config.yaml
model: "multi-label image tagger"
dataset: "simulated grey scan slices of phantoms with and without marks"
train_examples: 61250
image_size: 32
crop_scale_min: 1
horizontal_flip: false
rotation_deg: 10
arch: "resnet"
norm: "batchnorm"
hidden_act: "gelu"
channel_attention: "se"
padding_mode: "replicate"
depths: [2, 3, 4, 2]
kernel_size: 3
stem: "single"
avg_pool_shortcut: true
widths: [64, 128, 256, 512]
num_labels: 13
init: "kaiming_normal"
residual_init: "none"
optimizer: "soap"
beta2: 0.999
learning_rate: 0.0034
beta1: 0.9
shampoo_beta: 0.999
eps: 1e-08
precondition_frequency: 50
max_precond_dim: 1536
merge_dims: true
one_sided: true
adamw_lr_other_params: 0.0026
max_grad_norm: 0.5
max_steps: 5100
batch_size: 64
epochs: 5.3
lr_schedule: "cosine"
final_lr_fraction: 0
warmup_steps: 150
weight_decay: 0.0
adamw_weight_decay_other_params: 0.05
Rows from block 3 of a small multi-label image tagger, named by matrix and row number. Rows with one number belong to one channel. Each number is 128 + 32 x the weight over its row's rms, rounded and kept within 0 to 255. All counts start at 0. Numbers have three digits each.
After each channel's rows are labels from the 100 images, of 14976, where the channel reaches its highest value: "place" is the part of the image that holds the peak. Only what is clearly more common there than usual is listed. The data: simulated grey scan slices of phantoms with and without marks. In brackets: how many of the 100.
# convs0: first 3x3 conv (model.blocks.3.convs.0.weight, 128x128x3x3, each kernel summed), inputs 0-63
# convs1: second 3x3 conv (model.blocks.3.convs.1.weight, 128x128x3x3, transposed, each kernel summed), outputs 0-63

convs0.18:111173085140055087092080103125104105091074195146142101096116096088145121082132117141131084137094142148093110138114117143106062160135100114145164094100110128155092091126124076102100091120087093
convs1.18:072107160130142121143088197063095130156142144151174132160106191169178137084124123149146154116103163101140167112118100134153111184129155157101144145102105178190176104137103154065131131100099148
place: centre (66); bottom centre (31)

convs0.48:201104154128193148116138134121118146115110154090123091133121083115115164115136132109165116132131112103106183122148120112158118107129120170169163098104119116210128134113120127132150081114093091
convs1.48:141087140133116127094153103106108153115194139133114132207116140099143179122089134120103167138098121179119108138159131191180112092122141082102100095125148125150084134090125122052156128111179149
place: middle right (54)

convs0.91:138129130108189085101117163170143123156149200085090131102131124110199113108104163165145122131120102145145138179140133157137139153125130121121047091123051066112134074151130107188124110131128107
convs1.91:200120096141111154089166074125120129126136172127146095119138125088122126141130141132144164136149122145105130081092105087109118104131107124113121117114097144113183179088139064170104091097101099
place: centre (80)

convs0.62:124136158168172112169143180135147140194127092161096113159072143125147160141096124172151096151138154120119160143060148132143133156084119126199112174176143100110144100147138154164121157112165108
convs1.62:117090129073121116128096136102100094139104135154112132103109098103160145104103100117151096102078104111121153124077096106064112098126129106136125173111106098128111121109084107110088131120172107
place: bottom centre (100)

convs0.53:149143075141109150097156185117159146169145107168117163106097152120167177163188105146093167152135080173202121113182111106106184167126168161090121103159131118154140094169084192132176120112098139
convs1.53:134120038150097086026126142126164063094130148155114105084141126132088146110239072160095133103149107118047126083111153097131142089135118185155129132130093137164162071121109089152120128112092088
place: bottom centre (45); centre (32)

convs0.75:133129120108132099136135108124034174122120084140145109132084170138061123114131102079143116129130113107135139087039131162058132113122173094065111042121118064122143143085122084128068146115135103
convs1.75:075111075121100173056096152079133102147102078196118131117131138103179159128138094110195117141101125090143154063093064092092174097066107159121138119115116125125128135055120103123108117127140110
place: centre (56); middle right (41)

convs0.61:150130089182175122105134151114114078149088160147135064141154143099138209101136092111086102143140094095157172153119133116119144167131118170167145094150099077173107126135100122186116112099150130
convs1.61:116069081122109106129124142087091116125103108124134119112088086111179152124136072104134089116101086133129141131150083099105093076085139120088102141108112098131123073054141098090134148100087124
place: bottom centre (94)

convs0.39:093103135102178122096121116125102107129066155117094100160117129123103165054051134127182072124098137092111175151109128120173125187096117146125157093099108080163157150103072097097108115121106097
convs1.39:126089163074151175146129150040116159116155145169140122143139105164128165134077131195113114108138174127151108161131074125162137139120142135172141133146109141113128117086116086116149126100157110
place: centre (68)

convs0.104:134108143113186076148094167134129080100077077102132103188069140097123160105080133111137113080118130115082170164133139087140095154118108121117210206135183097175154084160123074048081172107149102
convs1.104:053102129090088162109101124085113131113112089185097132111117120127190156108146139124137119152096155065183150071115040131095167117082120127116139123097133141155122163049110110154113161121139139
place: middle right (67); centre (32)

convs0.50:122094193178122102152157145140124103161090142134148099178078144102167138115068127151108120138145141091137184187048164141142131176080094131145181154159132096115155133134133113183095142120163108
convs1.50:111099124086096122122109136112096102136105128141142120129106103089151138084106081107143074101074102108133157124119084106081114072079130115099134158129101096135107126098121104095081133118196128
place: bottom centre (99)

convs0.111:166144088115121123088057129113106124110090151130076128107151143128143138104137143066140120084095145185102102108108158130109075127188075140124138121080129103129091129127146117087093113095071093
convs1.111:116082151107156103136106250077129125119143173121155132145117131144135137109102135114128105145071129117122188142070126108124088199081117142146135162131129200148184135114071152140114143087159176
place: bottom centre (64)

convs0.71:104097107092103082120086131131098101112083080129133098183101155121100106030107148115084178081115168142123165128103082143075066118201139103095154111101117117092164101136146128152112139065108121
convs1.71:110099112115113153133114133095167138153112097176125115096103139067138194157149124148178116151095166131178149095098067165072164133090102167128154124125133138121134168049068087129158123097133124
place: centre (80)

convs0.103:090105130152168140144167103150131141180155137133163097174136136095156156168110102153187103154122157073122154111081154136111139151099160148178176143171127103188145087123125174165104146105152127
convs1.103:155078117108109086123111145111117116131132134161127135113092096116162147105127091096103082119116098127129190159087089166123105070110115126122121148134073064168109128081084113094107149109137127
place: bottom centre (97)

convs0.94:211114071105123140144142153159134085123154148095146149151122109105144137151142103116129166119127107145171148141166070146153122170089152146091149132109145158137176075108138128122128159129105124
convs1.94:149165075119099098045139101181104123143145201178127123090138104076150202090154120159146109129128125145112171116110119113152109107125129205101180153114122093122108121058101129143143132117110097
place: centre (64)

convs0.12:103177107116091082124090133101062133173158149167097118126105135114100122139105113109137058103082100117074162195118138145110118125114090140202134119124133147140117092196126106149102132119129130
convs1.12:097130113143183141131162222068114155184113113148149151126082139137170135126158096173153168147127174106161165148145077123146110161115166155079114115088130144149158084098120162087149189104095149
place: centre (36)